Rows from block 2 of a small image flow-matching model, named by matrix and row number. Rows with one number belong to one neuron. Each number is 128 + 32 x the weight over its row's rms, rounded and kept within 0 to 255. All counts start at 0.
After each neuron's rows are labels from the 100 images, of 14848 (inputs lightly noised), where the neuron reaches its highest value: "peak at" is the part of the image that holds the peak; "lies over" is the class under the peak. Only what is clearly more common there than usual is listed. The data: made-up waving flags. In brackets: how many of the 100, against the usual share in percent.
# fc1: MLP up (model.blocks.2.mlp.fc1.weight, 1024x256), inputs 64-127
# fc2: MLP down (model.blocks.2.mlp.fc2.weight, 256x1024, transposed), outputs 64-127

fc1.125 [ 66  88  27 165 169 171 102 118 171 113 122 124  81 118 147 155 147 147 103 100 115  99 130 129 125 106 126 128 144 188 140  72  88 132 127  83  61 113 112 112 130 140  92 148 151 126 145 173 156  76 157 159 137 158 153 137  61 164  63 134 111 175 203  84]
fc2.125 [155  84 101 204 110  97 162 178 150 138 125 132  36 154 100 155 133 165 172 144 119 116 116 140 118 170 167 187 138 167 125 156 142 136 128 104 157  97 149 191  78 209 104 102 127 146 152  78 127 120 144  28 120 170  98  68 116 115  68 129 162 145 177  75]
peak at: centre (70 vs 6.2)
lies over: flag (100 vs 44.1)

fc1.529 [125 139  69 125 112 127 165 121 111 141 141 129 165  83  20  65  99 128 149  89 148 137 134 118 140  85  81 117  89 114 143 137 133 137  93 128 125  49 122 139  91  74 148 189  78  86 104 158 117 123 135 148  64 109 126 150 117 185 163  86 121 108 159 118]
fc2.529 [129 212  90  99 114 132  75 104 126 157 175 172 126 130 225 121 120 100 121 122 133 169 134 155 109 131 109  81 174  77 121 121 155  78 149 104 130  84 136  85  63  69 108 133 124  75 143 172 148  54 103 106 166 156 141 115 107 134 110 114 107 164 170 135]
peak at: bottom right (49 vs 14.1)
lies over: flag (81 vs 44.1)

fc1.256 [ 74 177 143  83  47 189  80 123 150 137 152 135 156 126 103  79 151 121 159 138 159 151 143 157 126  60 139 165  80  94 122 126 103 113  99 113 147 159  77 121 131 106  47 138 134 137  88 116  51  60 118 150 128 153  91 150 181 181 141 104 141 168 145 162]
fc2.256 [211 147 136 144 154 216 188 161 127 139 160 161 157 144 165 107 111 149 145 134 118 145 120 145 134 117 143 108 132 162  99 112 149 143 106  71  74 123 113 111  85  91  87 225 106 123 134  97 144  76  93 118 117 124 117 112 103 136 123 145 147 118 113  95]
peak at: top left (57 vs 14.1); middle left (25 vs 9.4)
lies over: pole (39 vs 0.8)

fc1.6 [145 138 130 174  93 156 132 167  87 107  83 140 107 158 118 105 150 130 154 119  94 148 124 103 138 105 155 177 137  79 110 122 118 108 119 102 119 138  91 140 113 182 176 118  85 154 138  83 115 120  66 103 145 154 132 135  86 102 120 124 109 102 147 100]
fc2.6 [131 134 188 143 121 117 134 129 135 171 128 147 132 120 120 143 120 116 157 135 144 153  85 121 142 145 157 140 138 149 175 209 124  87 115 101 120 120 103 148 143 165 182 152 130 157 157  95 131 138 120 122 128  99  75 130 104 128 130 153  92  95  91 180]
peak at: top right (57 vs 14.1); top centre (28 vs 9.4)
lies over: backdrop (100 vs 53.5)

fc1.587 [ 37 164 137  74 132  82 156 134  90 117  75 155 132 199 134 150 116 116 153 176 103 161 106 133  73 127 130 113 188 154 125 138 125 155 142 140  98 138  95 132  96 159  76 117 141 133  84  94 137 112  94 109 118  61 138 137 113 129 117 147 139 148 137  94]
fc2.587 [181  99 153  72 142  90 118 150 114 126 121  98 131 131 111 143 135 147 120  79 131 119 117 109 138 163 113  82  93 129 167 132 118 135 144  79 146  98 152 138 162 191 207 168 126 137 119 113 157 121 105 129 125  67 137 121 108 142 124 140  84 105 110 126]
peak at: bottom right (67 vs 14.1)
lies over: flag (88 vs 44.1)

fc1.457 [170  97  98 138  80 117  91 151 153 122 183 125  79 115  82 172 146 132 104 113 158 146 111 139 147 138 127 101 162  72 164 102  62 131  84 134 135 127 120 110 156 142 151 103 104 161 142 106 126 183  88 151 134 171 107 164  71 142 120 160 169 132  82 159]
fc2.457 [ 72 121  94 149  87 127 144 175 136 116 164 131 109 171 182 166 148 192 176 151 185 135 132 121  98 111  86 112  66 196 148  99 128  95  86 108 166 114 148 139 108 134 139  72  40 128 112 121 172 164 126  97 152 172 146  97  98 122 145  90 120 106 146  74]
peak at: centre (68 vs 6.2)
lies over: emblem (49 vs 1.6)

fc1.34 [182 115 128  93 107 166  86 119 154 116 132 154  99 110  42 102  94  86  84  89 138 127 135 137 132  92 159 126  76 148 143 136 151 164 156 125 180 158 200  67 100 126  72 131 157 106 162 135  99 114 132 105 122  92 100 104 118 163 178 158 166 148  83  98]
fc2.34 [ 90 136 106 120  73  77 144 126 162 110 124 102 138 107 195  72 142 192 144  87 118  97 104  96 108 184 153  88 206 135 110 127 159 147 119 146  91 149  80 137 114 122 108 136 115 146 137 105  92  71 114 122 174 134  89  84 121 102 157 110 135 150 129 110]
peak at: centre (41 vs 6.2); top centre (29 vs 9.4)
lies over: flag (79 vs 44.1)

fc1.299 [109 116 111 172 118 152 127 126 154 101  80 170 103  73 119  61 223 173 153 176 135 161 133  72 172 104 127  99  51 157 186 152 108  38  61 142 135 123 131 106 119  83 107 136 198 155  85 180 133  91  93  99  93 119 108 140 124 110 153  84 114 143 169 173]
fc2.299 [140 134 113 154 129 132 119 149  49  95 147 108 150 143 144  95 176 177  75  93  88 116  74 176 114  40  91 167 144  90 128 134 154 181 117 128 112 113  98 114 155 122 133  89  50 127  74 181 104  85 118 140 140 129  74 169 148 104 177 169 167 131 108  77]
peak at: middle left (54 vs 9.4); bottom left (32 vs 14.1)
lies over: flag (75 vs 44.1)

fc1.396 [107 162 150 108 135 104 152 174 168 139 166 125 108 152  96 157  99 106 131  56 115 201  96 130 149 172 127 155 157 152 165 129 136  76 128  71 149  75 138 117 103 206 106  70 138 135 212  69 106 145 147 134 108 165 106 136 116  91 136 164  95 113 139 106]
fc2.396 [147 132 161 145  91  77 114 126 137 135 126 185 138 114 184 156 124 162 162 184 130 175 152 162 121 150 109  94 138 167 112 135 139 179 105  91 194  44 110 114 134 202 123 134 156 138 235  60  79 143 126 127 118 129  66 109  99 140 142 126 133 150 145 144]
peak at: top left (37 vs 14.1)
lies over: backdrop (88 vs 53.5)

fc1.629 [180 142 213 129 111 171 104  79 138 120 148 155 174 118  67 157 157 119 111 101  96 102 173 166 102 116 178 145 102 162 162  64 136 143 137 135  54 151 120 151 175 107 149 137 159 139 137 185 144 121 149 116 118 149 133 133 135 170  96 126 121 105  76 102]
fc2.629 [103 132  58 152  68 110 187 107 116  68 126  99 145 175 118 161 154 145 110 163 129 174 147  81 122 124 144 115 139  64 111 162 127 111 158  69  88 123 144 119 129 121 104 143 132 140 163 170 129 156 136 135 157 123 152 114 177 158 119 111  75  94 160 120]
peak at: top centre (49 vs 9.4)
lies over: flag (99 vs 44.1)

fc1.554 [117 114 193 149 111  95 135 136 136 141  99 163 144 125 147 111 159 169 143 174 153 130 126 160  87 138  95 107 121  90 160 138 109  85  41 149 140 192 129 172 143 153 161 141 199 140 168 147  93  49 148 135 109 158 156 102 136 141 151 133 126  90 178 130]
fc2.554 [120 170 190 151 132  93  97 133 152 155 174 112 131 105  90  80 151 190 114  84 120 157 146 126  75 122 105 124 106 158 146 183 165 163  87 113  69 179 108 116  92 111  94 137 137 163 220 142  91  64 110 136 132 151 116 165 144 119 166 102 112 160  65 133]
peak at: bottom left (49 vs 14.1); centre (37 vs 6.2)
lies over: emblem (29 vs 1.6)

fc1.490 [143 116 143 140 172 117 120  45 132  83 174 171 139 149 148 106 109 121 135  96 161  95 146  63 108 141 115 100  95 144  67 127  98 171 133 104 101 143  99 122 103 167 138 143 144 132 144 123 143 135 188 103 100 121 126 149 134 115 140 102  78 131  69 152]
fc2.490 [118 118 144 158  90  83 155  92 106 103 104  63 119 145 102 128 191 114 120 167 119 148 128 161 171 164 135 143 124 108  87  96 150  72 139  85 175 157 113 123 147 153 141 132 116 152 137  83 108 139 150 111 105 127 133 120 158 188 135 177 191  91 209 100]
peak at: middle left (39 vs 9.4); bottom left (38 vs 14.1)
lies over: flag (89 vs 44.1)

fc1.765 [178  82 114 101 141 168 124  94 116 104 114 176 111 166 107  51 116 128 137 186 103  56 132 122  94  74 104  84 184 139 174 124 165 112 151  70 101 147 101 114  71  67 133 133 150 139 129  72 151 207  99 120 124 169 165 159 130 127 129 135 140 135 113  95]
fc2.765 [106 131  90 115 106  94 163 120 138 131 143 126  99 110 134 159 168 119 141 114 112 160 114 104 149 125 146 158 123 116  81 120 111 129 126 109 128  84 174 184 113 133 104 165 139 134 140  86 183 115 134 108 139 177 141 142 105 105  65 157 141 118 144 127]
peak at: centre (77 vs 6.2)
lies over: flag (69 vs 44.1); emblem (27 vs 1.6)

fc1.503 [120 128 110  71 111 101 136 134 100 116  88 115 101 206 140 137 193 156 105  82 131  86 125 142  82 120  90  67  84  75  96 187 168 132 143 132 171 163  83 113  85  84  69 105  99 187  75 172  94 101 113 153  64 158 122 123 199 159 123 137 109 117 176  76]
fc2.503 [144 105 157 135 122  87  69  46  75 102 172 176 144  96 123 151 133 116 169 216 135 195 142 160 117 144 160 155 124 157  90 104 118 119 166  83 117 140 149 123 152  81 119 118  85 135 112 159 123 181 161  83 118  72 149 133  59 127 142 111 126 159  62 170]
peak at: middle right (32 vs 9.4)
lies over: flag (95 vs 44.1)

fc1.655 [148 159  62 107 103  84 152  67 113 140 108  94 196 181 181  73 158 124 132 173 133 144 152 160 144 210 143 159  95 137  85 114  84 133 152 125  91 151  95 172 137  60  90 148 133  64 112  64  82 161  65 142 121 173  86 143 143 116 128 130 105 221 140  85]
fc2.655 [101  97  60  85 127  58  72 130 103 195 126 113 150 118  82 130 154 113 153 112 121  97 141  92 147 179  54 115 167 168  86  97 156  75 122 148 115 160 108 109 103 114 106 106 136 101 148 124 145 121 169 145 137 177 145 113 139  72 127 129 160 140  98 133]
peak at: bottom right (32 vs 14.1); middle right (26 vs 9.4)
lies over: flag (89 vs 44.1)

fc1.297 [156 124 164 170 120  95 101  73  98 162 133  85  96  91 104 122 123 128 123  86  55 130 167 104  40 124 170 103 121  82 127 171  77 122 148 130  75 150 138 140 129 121 210 148 119  88 153 132 151 158  84 173 134 159 128  94 147  49 103 117  97 105 108 122]
fc2.297 [106 111 167 150 183 154 172 144 180 127 153 145 127 132  98 104 133 148 128 153 135  88 170 129 151 178 161 126 163 146 102 102 141 107 132 155 174 122 129 174 171 106 157 160 103 134  87 133 164  88 155  97 129 133  89 127 135  78 129 103 110 104 109  76]
peak at: middle right (42 vs 9.4)
lies over: flag (90 vs 44.1)

fc1.674 [119 126  91 153 114  71  65 140 131 178 162 144 116  95 149 103 130 171 191 162 150 133 150 164 115 136 114 162 116 149 120  97 138 116 165 131 104 116 135 138 122 138 195 162 105 120 124 160  92  99 106 119  95 119 175 108 135 142  94 156 152  77 126 116]
fc2.674 [152 118  84 158 115 102 218 174  93 184 152 140 132 167 115 155 156 133 124 137 135 166 122  80 136  96 114 118 129 113 122 104 100 147 141 126 183 144 113 122 138 150 111 132 111 128 126 174 115  75 117  99 135 151 141 163  72 204 111 114 121 155 138 136]
peak at: bottom right (50 vs 14.1); middle right (48 vs 9.4)
lies over: backdrop (84 vs 53.5)

fc1.373 [169 137 150 136 158 114 106 135 128 107 130 100 190  89 202 164 134 114 188 142 118 171 150 133 157 122  82  95  85 190 125 134 136 135 196  84 199 149 148 164  82 162 143 142 103 128 160 178 116 117  95  41 155 145 154 102 172 124 101 150 125 138  65 163]
fc2.373 [ 98 109 157 168 117 167 115 151  48 127 142 115 168 132  37 145 127 132  77 134 145  90  90  46 131 117 208  98 185  97  91 100 125 153 214 141  86 168 169 167 167 144  56 175 142  81  91 169 129 126 170 165 109 177 154 155 169 143  66  72 113 125 144 126]
peak at: top centre (33 vs 9.4)
lies over: flag (72 vs 44.1)

fc1.477 [147 114 184 111 145 135 143 130 142  91  93  86 124 162 137  96 151 142 109 118 147 134 137 100 207  98 149 143 151 107 120 126 167 104  99  87  95 111 172 108  34 153 152 153 150 154  79  50 171 124 104 127  86 138 158  88  92  82 111 155 103 101 165 102]
fc2.477 [ 93 104  93 165 110 115  89  91 108  93 148 152  91 109 152 133  90 109 137 119 119 134 126 140  93 129 107 150  98 138 179  96 100 110 180  92  83 111 127 131 154 179  98 169 100 112 139 120  96  59 126 106 113 189 145 135 156 155 116 143 115  51 106 166]
peak at: bottom centre (34 vs 9.4); bottom right (32 vs 14.1)
lies over: flag (99 vs 44.1)

fc1.479 [ 89 108 211  46 165 104 169 140 161 139 121 155 140 142 140 147 141  97 117 163 122 101 165 130  83 156 101 163 121 121 113 171 135  81 107 119 149 127 110  90  81 105 102 179 148 134 181 116 162 120 128 142  93 135 105 110  97 112 183 132 110 149 165 130]
fc2.479 [117 113 158  88 142  86  75 174 135  90 111  85 162 168 118 114 116 107 137 161 137 101  88 151 135 132 119 140 140 129 134 129 131 119 141 121 146 149 119 133 117  63 160  63 120 144  87  94 198 204 140 185 163 114 144  97 141 164  63 140 108  94  92  46]
peak at: top centre (51 vs 9.4); bottom right (38 vs 14.1)
lies over: flag (100 vs 44.1)

fc1.278 [150  84  89 111 113 112 139 104 150 130 132  70 121 108 100 142  89 147 122 123 110  79  76 155 154 124 109 118  95 105  49 101 111 135 156 120 155 112 111 139 161 155 157 130  72 139  91  95 109 137 118 190 183 160  72 129 147 130 141 122 196  96 144 143]
fc2.278 [120 145 154 175 111 123 173 141  43 115 119 137 169  86 132 147 159 103 111  89 141 120 106 133 172 130 172 176 135  94 118 108 105 178 111  93 114 106 127 100 113 141 167  96 132 130 164  79  80 165 158 160 167  62 110 123 111  95 171 182 151 134  79 190]
peak at: top right (32 vs 14.1); middle right (27 vs 9.4)
lies over: flag (100 vs 44.1)

fc1.422 [ 70 135 122 209 150 116  68 119 139 136  96  99  56  99 134 143 150 137 125 101 127 120 107 109 201 123 125 105 148  84 137 118 168 135  83 113  95 138 141 146 148 130 138 155 105  91 121 131 116 112 128 161 167  82  99 121  90 163 154 124  97  94 162 148]
fc2.422 [159 135 161 185 131  97 111 159  95 117  84 139  61  89  72 134 124  43 131 110 148 173 174 110 147  69 173 135  98 106 105 124 127 113 192 104 105 105 143 144 186  77 126 176 158  99 133 192 141 133 145 103 103  97 128 139  90 110 217 114 107  97 151 175]
peak at: top right (94 vs 14.1)
lies over: flag (99 vs 44.1)

fc1.157 [205 112 157 137  97  92 108 145 117  39 124 165 111 129 142 169 118 190 113 179 159 146  46  83  99 128 125 178 150 151 120 167 150 129  82 102 134 104 158 166 113  73 148 129 123 176 119 134 138  88  99 123 150 100 110 145 142  67 113 174 112 149 195 153]
fc2.157 [ 89 157 115 125 107  84 147 140 177  55 148  76  95  84 113 157 148 213 129  51 112 107 167 153 114 101 138 126 101 122 122 159 150  94  94 106  92 146 107 150 117  56  63 142  82 131 100 114 108 110 137 134 131 128 104 135  90  61 115 108 159 136  76 130]
peak at: bottom right (51 vs 14.1)
lies over: flag (73 vs 44.1)

fc1.526 [135 145 183 109  84 120 130 105  95 117 118 152 104 101 139 151 106 119 136 157 108 137 139 143 141  71 122 152 139 128 131 168 150 132 132 129 168 100  83 160 133 113 178  99 168 134 122 144 114  43 172 158 138  40 102 111 119 115  88 148  91 156 100 108]
fc2.526 [114 157 125  92  66 145 151 132 141 113 208 126 115 187 174 144 107 105 104  94 137  63 128 111 131 102 152 116 117  95 161 128 103 119 183  91  49  97  89 150 123 117  40  53 150  85 116 119  87 119 165 104 110  72  88 124 129 131  96 104 156 122 133 137]
peak at: middle left (52 vs 9.4); bottom left (44 vs 14.1)
lies over: backdrop (92 vs 53.5)

fc1.541 [120 115 114 152 123  94  95 119 142 122 114 201 121 136 147 127 134 117 118  59 109 176 151 146 134 132  93 130 111 124  83 199 140 146 112  83 125 122 153  78  77 140 107 116 131 109 130 105 100 114 111 180 166 105  98 149 143  92 174 130 174 144  54 130]
fc2.541 [ 89  98 127 115 159 125 159 104 151 149 171 156 110  98 123 169 166  80 120 186 133 138 144 102 157 115 126 136 209 162  53 147 151 174 152 141 160  94 148 164 156 123 113 114 114 108  82 117 125 129 106 109 171  79 121 155 143 122  97  93  78 142 208  89]
peak at: top centre (48 vs 9.4); centre (26 vs 6.2)
lies over: flag (93 vs 44.1)

fc1.276 [155 118 203  99 141 149  63 133 188 169  92  89 156 119 118 167 160 169 126  69 126 138 173 114 121 113 113  76 135 131 124 165 103  70 151 119 123 129 107 140 174 137  87 102 137 147  96 178 140 143 137  57 143 106  80 132 127 120  89 180 139 154 133  70]
fc2.276 [145  78 159  48  69 137 129 105 103 105 102 124 163 130 129  73 157 121 147 139 116 108  96 136 140  91 163 155 133 165 115 129 128  79 147 143  70 142 123 119  63 199 165 151 118 131 123 111 129 196 103 246  96 163 132 120 112 128 101 117 114 114 159 100]
peak at: top right (100 vs 14.1)
lies over: backdrop (91 vs 53.5)

fc1.508 [145 104 109 164 165 135 125 154 123 216 168 121 141 106 109  53 167 122  98 123 120  95 101  93 103 162 101  90 129 158 181 179 134 162 180  92 137 118  86  96 171 160  76 174 139 128 107 180 126  30 153 142 106 157  95 156 101 162 105 174  94 112 167 150]
fc2.508 [124 137  77 188 168 149 128 142 127 208 117 127 128 155 121 118 178 141 165 156 134 134 116 150 106 155 142 121 150 134 179 149  86  89 163 127 111 134 111 137  97 203 176 163 120 127 172 139 105  96 133 133 136 141  80 117  94 119  83 121 163 144  97 129]
peak at: top right (73 vs 14.1)
lies over: flag (91 vs 44.1)

fc1.685 [138 125  62 138  99 146 145 142 145  73 101 177 122 144 128  55 103 152 150 177 113 116 198 155 189 151 132 142 121 135 114 146 145 173 155 114 111 133  60  96 104  85 150 100 159 151 125  74  85 106 129  56 133 127 105 170 149 129 127 112 117 107  75 138]
fc2.685 [ 61 101  45 113  71 134 104 156 110 108 120 111  89 138  87  82 132 137 161  50 102 125 104 174 157 182  91 151 132 126 136 140 105  74 144 153 112 160 114 176 148  96 111  96 131 179 148 109 146 170 130 162  95 129 121 118 133 103 103 139 130 159 123 107]
peak at: middle right (30 vs 9.4)
lies over: flag (79 vs 44.1)

fc1.635 [123 121 198 140 182  97 180 162 162 162  98 162 124 140 109 114 141 114  87 151 146 144 143 108 121  84 103 156 157 147  81 107 114 154 142 136  99 129  92 142  42  99  77 122  84 154 114 156 142 182 108 141 104 117 118 111 126  51 159 139 132 108 163 163]
fc2.635 [166 144 151 136 148  86  82  85 138 134 122  95 170 130 147 111 141  90  88 156 120 139 135 129 140  97  75 139 114 132  85 102  97 114 170 158 152 162 135 120 181  83 176 107 132 142  98 193 163 151 144  80 124 136 119 146 143 135 148 187 103 143 118  76]
peak at: top centre (48 vs 9.4); top left (48 vs 14.1)
lies over: backdrop (94 vs 53.5)

fc1.57 [143 142 162  88  98  94  61 136 100 110 108 139  71  76  62 137 131 145 149 153 121 172 159 180 124 190 138 131 161 124 110 217 154 124 144 127 142 112 144 129  59 112  96 187 145 152 138 123 114 117 113  79  50 123 154 158 158 103 132 104 134 127 149 119]
fc2.57 [160 165 165 126 127 106 231  96 108 174 121 115  15  89 184 158 119 158 139 136 110 132 116  72 102 168  92 172 146 126 132 138 110 109 130 126 107 185 138 164 110  83 154 162 114 156 139 113 137 144 121 104 114 197 143 148 136 133 129 130 113  90 102 117]
peak at: bottom right (97 vs 14.1)
lies over: flag (87 vs 44.1)

fc1.115 [100 124  93 117  67  54 175  83 131 100  96 109  80 121 131 104 113 123 187 141 112 111 135 100 109 152 144 140 135 108 120 190 160 114 107 143 166 120 130 154  91 153 202 100 113 144 119 132 171 123 131  71 117  99 119 142 156 157 179 163 154 156  58 151]
fc2.115 [178 171 134 167  47  42 131  50 183 150 120 148  75 138 115 143 163 157 112 150 119 123 149 144 115  94 122 112 170 146 107 127 107 119 118  74 168 108 107 112 138 159  50 110 129 163 130 128 194 148 105 115 138 132 112 115 126 143 151 129 124 114 196 107]
peak at: bottom right (84 vs 14.1)
lies over: flag (89 vs 44.1)

fc1.753 [134 100 152 102 168 181  63  94 121 173 141  93 140 129 130 133 117 121 152  74 150 158 182 128 146 124 129  61 140 119 140  81 166  35 104 143 161 153 149 117 171 116 119  91 147  76 112  78 107  86 136 138  76 128 105 121 132 129 111 119 133 107 157  99]
fc2.753 [104 218 178 180 202 136 179  97 170 165 170 149 129 148 163  76 117 117 118 165 137 144 147 120 164 114 144 152  56 139 125 118 138 157 124 156  84  96 146 134 105 137 153 119  80 128  79 151 110  83 108 110 126 108 117 149 171  94 130 185 128 162 176 115]
peak at: middle right (85 vs 9.4)
lies over: backdrop (100 vs 53.5)

fc1.539 [122 116 137 168 119 125 149 141 143  62 122 139  79 153 111 166 151  86 137 171  91 153 122 173 145 131 173 101 117 154 157  53 119  76 136 193 126 135 121  96 180 133  38 112  72 142 117 153 145 167 139 168 145 108 136 165 137  74  96 171 150  90 139 163]
fc2.539 [140 112 152 145 119 129  80 120 111  29  66  72  93 118 125 138 164  67 143  67 166  92 170  79 124 129  85 133 162  98 167  48 149 168 108 210  93 149 113 183  94 162 219  89 191 182 122 133  93 141  98  99 108 112 147 101 147  91  82 138 119 143 112 115]
peak at: centre (55 vs 6.2)
lies over: flag (69 vs 44.1); emblem (30 vs 1.6)

fc1.104 [ 80 153 181 150  99 102  92  86 177 146 181  78 127 115 133 116 153 137  74 142 116 137 126 129 108  97 134 133 117  81 198 135 134  87 129 140 133 120 197  87 138 135  88 105  83 122  93 198  67 171 160 153  95 138 114 147 173 189 133 147 182 120 161 129]
fc2.104 [ 74 161  65 109 167 147  67 132 151 109  91  89  86  69 172 101 166 143 182 208 130 177 102 140 114 146  97 102 135 119 143 133 130 102  91 116 126 171  96 137  91  74 110 126 123 154 141  83  98 109 130 203  97 101 212 103 119 109 120 166 171 125  82  87]
peak at: middle right (29 vs 9.4); centre (28 vs 6.2)
lies over: flag (72 vs 44.1)

fc1.488 [ 77 137  68 108 156  92 142  88  85 101  75 127 143 192 118 161 150  91 166 113  99 133 120 105 133 142 135 153 110 161 135 117 161 144 106 169 132 125 140 175 175  57 135 168  98 125 101 126 132  24 135 105 176 121  87  70 122 145 167  80 125 110 146  47]
fc2.488 [123  70  81 110 147  93 103 141 147 120 108  95 117  95 192 112 110  81 122 176 126 103 161 179 122 153  95  84 118 125 118 100 101  76 121 191 162 101 148 111 143 109 156  90 123 123 123 159 104  85 102 150 143 175  98 177 129  95 133 180 115 161  65 152]
peak at: bottom right (37 vs 14.1)
lies over: flag (100 vs 44.1)

fc1.29 [114 164  92  89 157 122 174 165 104 154  85  77 138  95 134  61 103 135 139 117 118 155 174 125 134 153 125 171 128  65 126 143 132 105 105 167 135 110 161 135 103 130 208 140 126 126 147  85 176 148 112 100 115 145 175  91 164 111 123 160  85 162 161 128]
fc2.29 [110 134  62  92 188 149  63 136 144 181 131  89 152 147  41 110  93 184 127 137 144  99 157 129 146 143  98 143 177 151 125 170 128 132 132 150 145  88 109 131 144 162  93 118 120 177 158  63 147 200 112 144 130 197 174 157 126  88 154 116 121 142 111 112]
peak at: middle left (79 vs 9.4)
lies over: backdrop (100 vs 53.5)

fc1.15 [107 164 105 103 148 145 142 161 160 141 193 107 106 103 169  93 103 123 188 134 174 148 129 102 159 148 124 206 135 136 116 155 162 120  84 123 196 153 132 175  90 167 153 106 126 158  79 124 109  78 168 128  69 139 147  99 111 123 127 175 101  92 117  97]
fc2.15 [166  90 154 105 217 126  63  98   7 119 133 149 109  82  69  79 128 127 137 151 145  90 122 144 104  80 152 100 137 154 102 131 141 129 132 114 110 150  77 137 131 184 102 120 110 155  63 140 166 140 103 140 129 109 101 136 151 158 150 108 145  66 126 153]
peak at: bottom left (73 vs 14.1)
lies over: backdrop (94 vs 53.5)

fc1.73 [181 154 104 129 119 136 121  67 144 195  97  86  98  99 149 134  69 164 127 171 146 153  66 211 153 177 184 171 103 164 159 205 101 168 109 118 114 137 117 138  90  69 117 119 131 148 129 105 143 132 100 114 117 171  93  74 145  85 105 114 168 105 112  74]
fc2.73 [152  57  99 169 125 157 117 164 191  60 138 143 158 177 139 145 114 126  93 135 114 173 106 137 110 142 154 152 137 112 131  93 147 197 173 145 101  60 150  99 126 105 117 162  83 101 161 150 148 108  99 161 139 111 150  82  64 154 132  97 168 150 141 148]
peak at: bottom centre (39 vs 9.4); bottom left (34 vs 14.1)
lies over: backdrop (100 vs 53.5)

fc1.600 [ 94 156  98 131 134 155 150 130 148 147 149 147 133 102 117 122 161 130 141  96  99 164 119 117 147 164 114  90 192 114 147  97  96 118 156 124  89 111  78 142 144 150 166  94 129 105 131 158 112 164 144 115  72 107 165 168 197 130  96  86 140 130 166 158]
fc2.600 [137  98  95 115 134 147 105 161  91 161 107 172 133 123 146 138 158 115 164 134 124 157 113 152 138 157 129 156 143 179 172 136 111 124 159 133 180  99 112 112 106 146 116 122 104  68 153 177 138 117 121 118  85 156 196  93 206 115 127 167 102 195  99 130]
peak at: top centre (25 vs 9.4)
lies over: flag (77 vs 44.1)

fc1.379 [ 97  85 127 114 108  94 161 116 137  81 120 102  99 120 132 144 170 167 143  80 116 148 138 111 166 139 104 164 152 174 162 204 111  72  80 108  91 148 133 182 161 118 105  95 123 201 132  92  86 130 146 100 137 125  90 135  57 143  82  59  92  88 184 114]
fc2.379 [102  98 107 150 100 114 207 178 116 122 132 165 131  68 120  66 134 113 121 144 130 146 121 130 127  61  78 125 101 126 119 136 136  87 120 115 114 113  95 162 129  76 121  97 122 103 113 115 139 111 116 108 147 146  93 139 151 113 144  88 125  76 118 128]
peak at: middle left (98 vs 9.4)
lies over: flag (96 vs 44.1)

fc1.434 [135  85 108 165 161  58 172 139  76  98 150 145 136 117 193 153  89 145 111 167 160  83 121 177  87 129 145 128 127 102 133  82  96 154 166  68 124 137 130 143 101 158 115 124 120 144  86  54 120 169 115 141 154  67 124 109 135 153 119 134 127 106 158 140]
fc2.434 [ 71 115  98  80  82 184 116 123 156  86 131 170 112 161 149  69 115 162 116  97 110  89 106 122 121 155 126 141 125 115 118 111 134 128 174 180 122 182  94 125 104 148 129 125 146  65 163 180 137 138 133 145 133 182 104 120  91 105 100 152 134  72 210 130]
peak at: middle right (26 vs 9.4)
lies over: flag (69 vs 44.1)